config.toml
horizontal_flip = false
mlp_ratio = 4
parallel_block = false
depths = [3, 6, 3]
loss = "cross_entropy"
muon_scale = "match_rms_adamw"
lr = 0.0037
nesterov = true
grad_clip = 5.0
adamw_weight_decay_other_params = 0.01
Rows from block 6, named by matrix and row number. Rows with one number belong to one neuron. Each number is 500 + 40 x the weight over its row's rms, rounded and kept within 0 to 999. All counts start at 0. Numbers have three digits each. After the name is the row's rms in percent of the matrix's.
# fc1: MLP up (model.blocks.6.mlp.fc1.weight, 768x192), inputs 64-127
# fc2: MLP down (model.blocks.6.mlp.fc2.weight, 192x768, transposed), outputs 64-127
fc1.719 101:524504529522503543532503516421559535505529564447517463493544467501509531547551448500554509519532561463535540434487461461518586497501539514478533605492387467464509502519514479506535560480439485
fc1.720 112:536488451495448472514534558500550566517536476469484567512533488485570509524450509489501510461537507452488440447426506489516553559537476536465459510578480464488482499537507510514457513445473546
fc1.721 099:443517489543493599484500566508417511482498531462449525550571474511493541512461428485561495483528522480495502467501589422453501490546602538512491483468520427543471523560495529413471559555493449
fc1.722 096:500508519541521555520438530415423500515499457565490440479527511474537535465483433514392516517431547456507535485504451551447503500475497543505499528529524500432509496470475534438499465495591466
fc1.723 106:493534558467490426499447506509503463519532531471498510524515516549517547552563465587547456478475531490519615499488523513525528546455527449449501508537511474496472498464480490524503484464540497
fc1.724 098:485508554515515541601517573512522530552526549443497479533495584566591520532481521525453486498504504418509511456478500512485555561535551513505546476481401495489457459450531508523534494560510527
fc1.725 106:519569460511397496532468527501513534549505520468480490545565531484511580497532503570514542476496562514516457566484466454450507516480455501500444489575542575497451511451487479415469525461555482
fc1.726 098:499483449496506485445564427540473555584448545478513549471469501469498569500478503415494498535501431542606530488516484536417485539391537490527449495457424504470438469513484605546568453471510567
fc1.727 102:520483499465467417541480553442473596476573557571424518450487537511505503514446482489535481443493527423436502444491488500561462494535500429473508506502557507480463395492451519532490435471470537
fc1.728 088:518434532485499462506538506492501402507545543477504576524505443467448466550554480444461593455424482583503500465608519469518526457545487450536486558486477438514513525465495482545433495469539538
fc1.729 096:523475460548437608514475525479521528585542528542523535487508519507455534443435495520483458552506470436419528558526528454512473545542501453458513504423529536460421579544527503458564490494379474
fc1.730 103:512533477487459519516527470493473539501482526506549563470509386409489540539545542433489498464546514523482528492549527608528604516458458465498535525545523515550482472518486500473492491554381464
fc1.731 108:446465551473431544463506449474521518478508524531463493556535542574496428470535479492546599434526550527507546528512524454559478458434493550521517509550464383506519511550497438577452420465474479
fc1.732 094:492394513493463501494455506542524533512584509508488476538446553608494495570527531531510554515557559532525535470506519510533488507494412563502537530449448482467556512548454549479466473496492444
fc1.733 104:464446507431393464524529507481450520515451485510519548559457521466498535530495496501534526577515528466513517489437502472479488471467455519453492545515516516506509451399529562420472511560552492
fc1.734 097:526547523529548523498491449469551464435374542528455517449468498511523562490579462535479492526510523554584408509505484486453509501499547506510499514533520504456524452494513533502485544485501491
fc1.735 095:508523495490447482533503506533469504503498494466481529516498468562498470617584560495499443512404522513483521409496431462493500500463476542482448476528541545551463531472495481469522452565487517
fc1.736 095:515496508503593461526503542515553501430455438501504505568439490509577431504485554474529476492501455563391561494541508537537516419514469464499511438464505427470459552498522575485447542576528472
fc1.737 101:493535506551509478487526498477544565470510517459501483524533516523483498522564469466452474527501464508511538508525534521449476499498523457532456466457487483457515623482444529528484483568586506
fc1.738 099:511452451477484485465496441479567500491550432455512475475546522511490534430463515449502509507516502465482489492550454528520565469493497555486430501513426467520441462502483468503481447485431554
fc1.739 105:483556450490539464510468511509540474550475458399480578472460535474451572528446478508441603445473559435484496506477509466477496509572397515510522485440546458487529528503493507485583515473475407
fc1.740 111:463546483464545457450533519504535499468533454523529570562510498468486575452449536452568491569501453458559456436431482412491478408507524521515527513527570545512524606454480480482461465475450493
fc1.741 097:510471442540487579510485544502552507546466582439462528476485451510555375486486551502572617489435520450497459471442490572508502440465458446547487485509477477539488497533475495486519474470495502
fc1.742 096:442550482495431535509466495508437438437449489516481515418586518498531491533483503512522501456574486506457507464533530486522506507534518543493451503471486490578581496521479456563496506430472491
fc1.743 111:491512529495554526508499530488501515489541422467493604503493517483569467505562556481508486526398583521470519541507549500514458513479544466480508501492478477557469477477493475529516481456533571
fc1.744 098:528446551546476565532479496483525516517535515455426493524506512461555479417524493439493520521469520558490474485485516499419505499489545454469508543446453408445551479421513497536515455540500513
fc1.745 100:541409463486529538562493486530501539511521421491515496478561578464504464534494561498484492502555527515466519491528463507563526527453484523473526514569454530471551457456486494471571560533517505
fc1.746 103:529516472475469585509493498503552425505443438412469525454520555545437497428523452521531430443520437488515477520489453502576501494465532520416490535487538475503534497606452538516500512502546536
fc1.747 102:506445430513458483498485517504525468547477483462534514543436507569529459438508478478561486597587469444486494422442526553474509410530470482525444494499447531508550621515495463512500507509475436
fc1.748 106:558473559531438534491522551583532456534505475486478536485459497503538506555494444481458513527559527527439587552478544503576508490524557485499470507505491478501496506491535476500521475475497449
fc1.749 095:447512404513564527496503491461478557460518501465480556533460479503478534444512494515535520499556476501484535537586465547584525538470542449469535395499487488533511537518495432498565518562525547
fc1.750 101:506498514474498482565483407487493493376522495487496435492502538462473535495560451491473531504538571505507519481424474473514481547551574463511478473559500518429481455521537478529545528574503469
fc1.751 102:559517436467471480460595490488556535485402535517476468480468512507462545440519477485587511556461580555614546537523483522506534493482467463522548509526577506494492456486506465495471463399502531
fc1.752 097:521513422490478495445554464427517503471501472485559501462519472524421504460390564481490541538532486576528486420464483525485475495424519567496425575558543499500530501526542511482512517579451475
fc1.753 094:509536492499493554557526505555547498451543493402471508465462536551545488498572536512515520445587502401466416488569509554446430464500556524483430499554563509539460492496567473519511432495550506
fc1.754 102:521554566505530520500483440512506441457526435474531543456534521533483522475491444457473518514519524456565444468475435474521514457550533550426512482550481518469520488557506536448560520562462499
fc1.755 099:496442551464455490521472474561465501517475479512483526375535442542531552560490525522453474462525537546482393483449535506490560513493524497585465474546499527506467561500487483470491522587513517
fc1.756 094:436478434460516469533489460444500503570478483494527511497425514556498489483479526528495553452537503484492570506546557519525474464464509448522495529464536506490468481486509562521510529555505469
fc1.757 101:532502454481505506511453467481477436484478548459539534431532520510435535458415511509589567531490458493439509478468496592577476473477547403429477542476498454461484423491476504489579488498477492
fc1.758 105:519459486465508575569463531497464418482562496531541445513529457577406495592479488494561472533526464565507480468504486486590518523491528576475483528550535502470448491498541493516572471520506538
fc1.759 105:441508478453388497467584527493509518522481443565497518455455418435504523523493486467425447550514511539487434590442443498504495550532450516498515540448496466493508447496492562537465489483556482
fc1.760 091:486423545515488503494528537465469462434527474469588436587436459529547481528580539550504461459562492462476463503533614468475548449484527515480471437515437467494545462496489500500519440470500458
fc1.761 096:567435438543536512461562418460424472505515483416455431540537578507519466549484569572502562452504481509501564499561520554505454515582537587537406439530435527522520468519495483467506461507552545
fc1.762 104:505498480501506513586463475472461466514538555566463490486489504485527510539499530512532466501538560480486571587548511503496527461536538514535524475511550492521564494433442418479549563585513507
fc1.763 091:514486565459526475503390476488495525481570510467472507470475469530504516474492496506562472405467511455448480474501467508473494459478552475539457509469455577517490510595554476523506581524514497
fc1.764 113:554499510510507521460551477480513512448433558453471532522448579524552474517489543498566491571506548509446521403535557516496481437552529505515487463526470517484474519568497509610463520507496519
fc2.719 111:527443543534520522476576521477552546507482526501538549507528562521473505511532523479476489468545491463520487459434438547517534523550510530551448495448511455527486465463513531497435529564475535
fc2.720 118:473499524492537452463463501484592491597544489504486470485541473539568501512596542464498449454444519471564525451432511509459485494428563514470558530476560484398587485520432514495462472465495548
fc2.721 105:508502510525530532451523466457470473489546534461417498467487489515583468503465501508449519481462525530525521476536524472493448492450532515443562575497432491537461453529528595497390546515576610
fc2.722 109:541480475519501469517578517517468564550503472503517535421431461481476509515482510479531498479541531537504415558538491470500494492470555472439426514431555472527436485490488467491526535578492507
fc2.723 099:512545434472427501547503530472567499515478487451512499484488445507504457431437490562542546561497482499531500554518477526497575457516448497484521516488523559483479512449422486578480470474416491
fc2.724 105:520519474461500447554500425492468484479401500497482471464562472443502498474563486528502535503489488480441534519527490559535520561493555445485555532558536467514502480425517517489451483514495553
fc2.725 106:523567453457469520451494577469456448500539499529536471350505399474499496512625455551459566462510480511526554450540485543508506451522544554468486438494530506470482584543546485523448463496482483
fc2.726 097:522529486411567472556509582483471554492454562479475421527451455505580453443446492515518539477441447560482496486537452521495374457531493513497548437438466525533522464558504452486561498544496519
fc2.727 103:509506529450526515441585467481446443496517487503540483473507473430477551423411568558485476464459518479402526454469522513501447536614500517539524534491561512541466498541474476512476532503466495
fc2.728 092:563462538523546496515446463486487443489519502506401520476475447494481531510538533435483561544494430556498516480461432490499471475521497447478505528463416382525489569488531369509510468508524462
fc2.729 103:561461479579539474530479427487566475549482546456547501453488481504526506548469500502547562483468464577470568545529498511479593544453492557476447537498426499497512456494542571466517487503491593
fc2.730 103:626412496515477524470512446404546513503487486491491550531400422553486455507505486471606560433471465520539519450409494468552514526472539532429583478482497532484516448503546473488476446476448495
fc2.731 088:565535418482496501465464492457475491466508487431471482498491484507428540459523534516442559455525535467511514423462468505546535571467513434482495475540529455476433478568472511459473523502502496
fc2.732 097:532444494598462488464565517474482479523525495514536535495530486587471449493535490467525446400462463424478491536551481550535458533476434506490531421468513555525558464463469485505500457563498561
fc2.733 105:531562486492542531466577493563437580538476397471580486560540562561517503550532493535503482508525557536523490493467557494433573512521524504564538493452480510448521528513542458435411555556515512
fc2.734 096:510533524468523496473519485456622440523472500495581512481464526470523459477514553484512459494500521432565448482496539554457486496579510543481509501483488536555535467494573515478439470502523562
fc2.735 102:593513472474476516460418487513511521472451516499536481438498453490482520496536512589505464527455478521444459503537551520518513437483500548580454533519417465484489434463518430494580438450504507
fc2.736 100:540476443546528555479432481574545507457566447464516506463524561546513534503476506521545529463485483552562551601463455532524393539493503492465551515472532485547472442515512533511551514527502499
fc2.737 098:515548506625460543514558543521458532463501547416446510530563513516499512521503519523478474511436540453560520441507505465566516566593534476530517500532489474551528448547445454511552518539523488
fc2.738 103:437451439546448484534413596528528505430518520492454475566518502498420406569570495494564484475469469478440551425508480509486476456512576475522516524513520486525478505469538451458489443500500515
fc2.739 101:458513531462550510553523485496507514492540520525508514483494514578453505547440449519531533501533464460429493589491452551535509469494490536509484474469494511533493513461479502461585561505551452
fc2.740 107:550399566521407557555495533505498502471444556481464461492563451458501457553443558536538488528480480445433513485503529539522533517540476456508517509510411516474564524554506559466434534495490569
fc2.741 104:569492538476484521532520584482430486419484543518471541484539483497550508493480500466496462446512521513473486436509556533538558491541416490455529452469503466514507541465456461467397490450518531
fc2.742 101:518504533522475487480500549437546551521451482474506556511590561468413498590531484503476481496471450568468407537509496525506453448547489459486473518529509453467503490575508475516563462502479478
fc2.743 106:501481543482574453546543533485523548582572523483405546495485539544461500453505423456568520485527439429538456405468542532498467462510497488501477495460451487574503538537532514496451454451504483
fc2.744 098:512449554421507526478514444513466492523514485532501467556547542508512477428468481576494508435557517503383472553455445562503431489419523584477551452514456471514478547472565546383531496527534474
fc2.745 101:544512580439509480448517432462544470569470546486452489474492473514491494495513550570543533520512500499504458552462500524536495449490437471493478504507467436473429479478535473511429495474477520
fc2.746 105:440480579575480412486497509477492512497517451508473484545507490500481519559486549491530510490549459512488478458472508539553495480468499498491440468437484563562439515472476440458430415521538477
fc2.747 113:555476513514441557494499529537463543464524529531473442524443496486463552598541504456504441501495560582489515531486449508528495467455533548495474525515535486541434530453472497540521520491495488
fc2.748 096:448508496502482459517534512396473512486468501507518469478520498494483496499517452561522504512515484567507515496463520449487498492458490477481529505510505465426483483501479563369485512382485550
fc2.749 104:487446467445492464533411465499558482469505522507513501525434522436426517512490515456506423532406508448508504524486555475498512422443552490457509508519521464491477458547468525468503496485509409
fc2.750 102:546563465529516465509485482500500525504467551475454556556510497462615550511502483518498448435597463442473562581496499508440460499511549521447554532509507484537448544539508517503622470481490515
fc2.751 095:519492476549456501458519465546493533500485463562442490494492473501515540490491479487402510537482517570451390484489459490519491449477528439491456484497472549486517544525527515441524517412495468
fc2.752 087:483517468529475470497562457458537471540434494524436521486518555512438556493558448503495463456509515474500555534463511491515560516606498508461545418495494462516439490503521499502432472480491523
fc2.753 095:630458537447527546531478478504494548537545523528491517471477582523497489490471484417473425545508493532448486541492461532546595504483568461462498461460488480516508579400488483483466510499442526
fc2.754 103:512456470466504570515538506426472470549512511591540451476454555485495437515471531471513516468484456470506466560582495506508557501530551456501437471463513445479529491466421522497543532495433557
fc2.755 112:524496509567540505439520442568533491581520503510471456435478521489579510413464520510509477520440557513499526503488515564473510518515497473464429454514470512463511485458429472503452548528429530
fc2.756 096:518521552509485433521487532482526478412476518468586501479491544514484549413500479521524473531491503514516520510510545530404609541465500529564495458468499478483521548462474465420457531473479441
fc2.757 099:521524461466507480534436500580514539478490476518489512466469467532509459562432403566435470516568507531493486502387531536457458494422501513546552529525488502559533499522518516458473515475506507
fc2.758 104:546493491510493463444473505516531541431493458514511542543484465496492509413525556539528505542459498497517547428486585487488468490457525541552503482589448535487539525489494531495546474504506465
fc2.759 107:518481471477509470532530552461529526510520482573461473450532491502466463506530499472424596572479523506566435444492496443505511502461487456476492485559480520506500490474588515549513514534451454
fc2.760 105:491442511533536550511550471444438489497465473495455537435492465479504496516524475435428425535453466573481571580445509458409567524457524474501579551507523516491481466525525503510534499490535539
fc2.761 091:488432572454458457536478510516495512542528574434521529477514556443516482487465502469480486607488559447563542512502514459492506447477538446480532488406448482506499484515568441496486412496510521
fc2.762 094:482444497513510491526453518538512465476533497472445521486504466533533388500552459404516479506506504518538513622491529445552505438498567516470503529506533460508477483447481555513515534450488465
fc2.763 104:487493468525420526480517506499566490448561616522433545461459541504511483501482501501499419490449444578517461428436458501542516529477563469468520478540515473492526464596546501504453541417475472
fc2.764 102:541593531524483505505522541484504573486438493493479492463461427516501553491568414540486445472452485476485506534529455429510481462423497517488531536505498481528488496584471487454506533439476494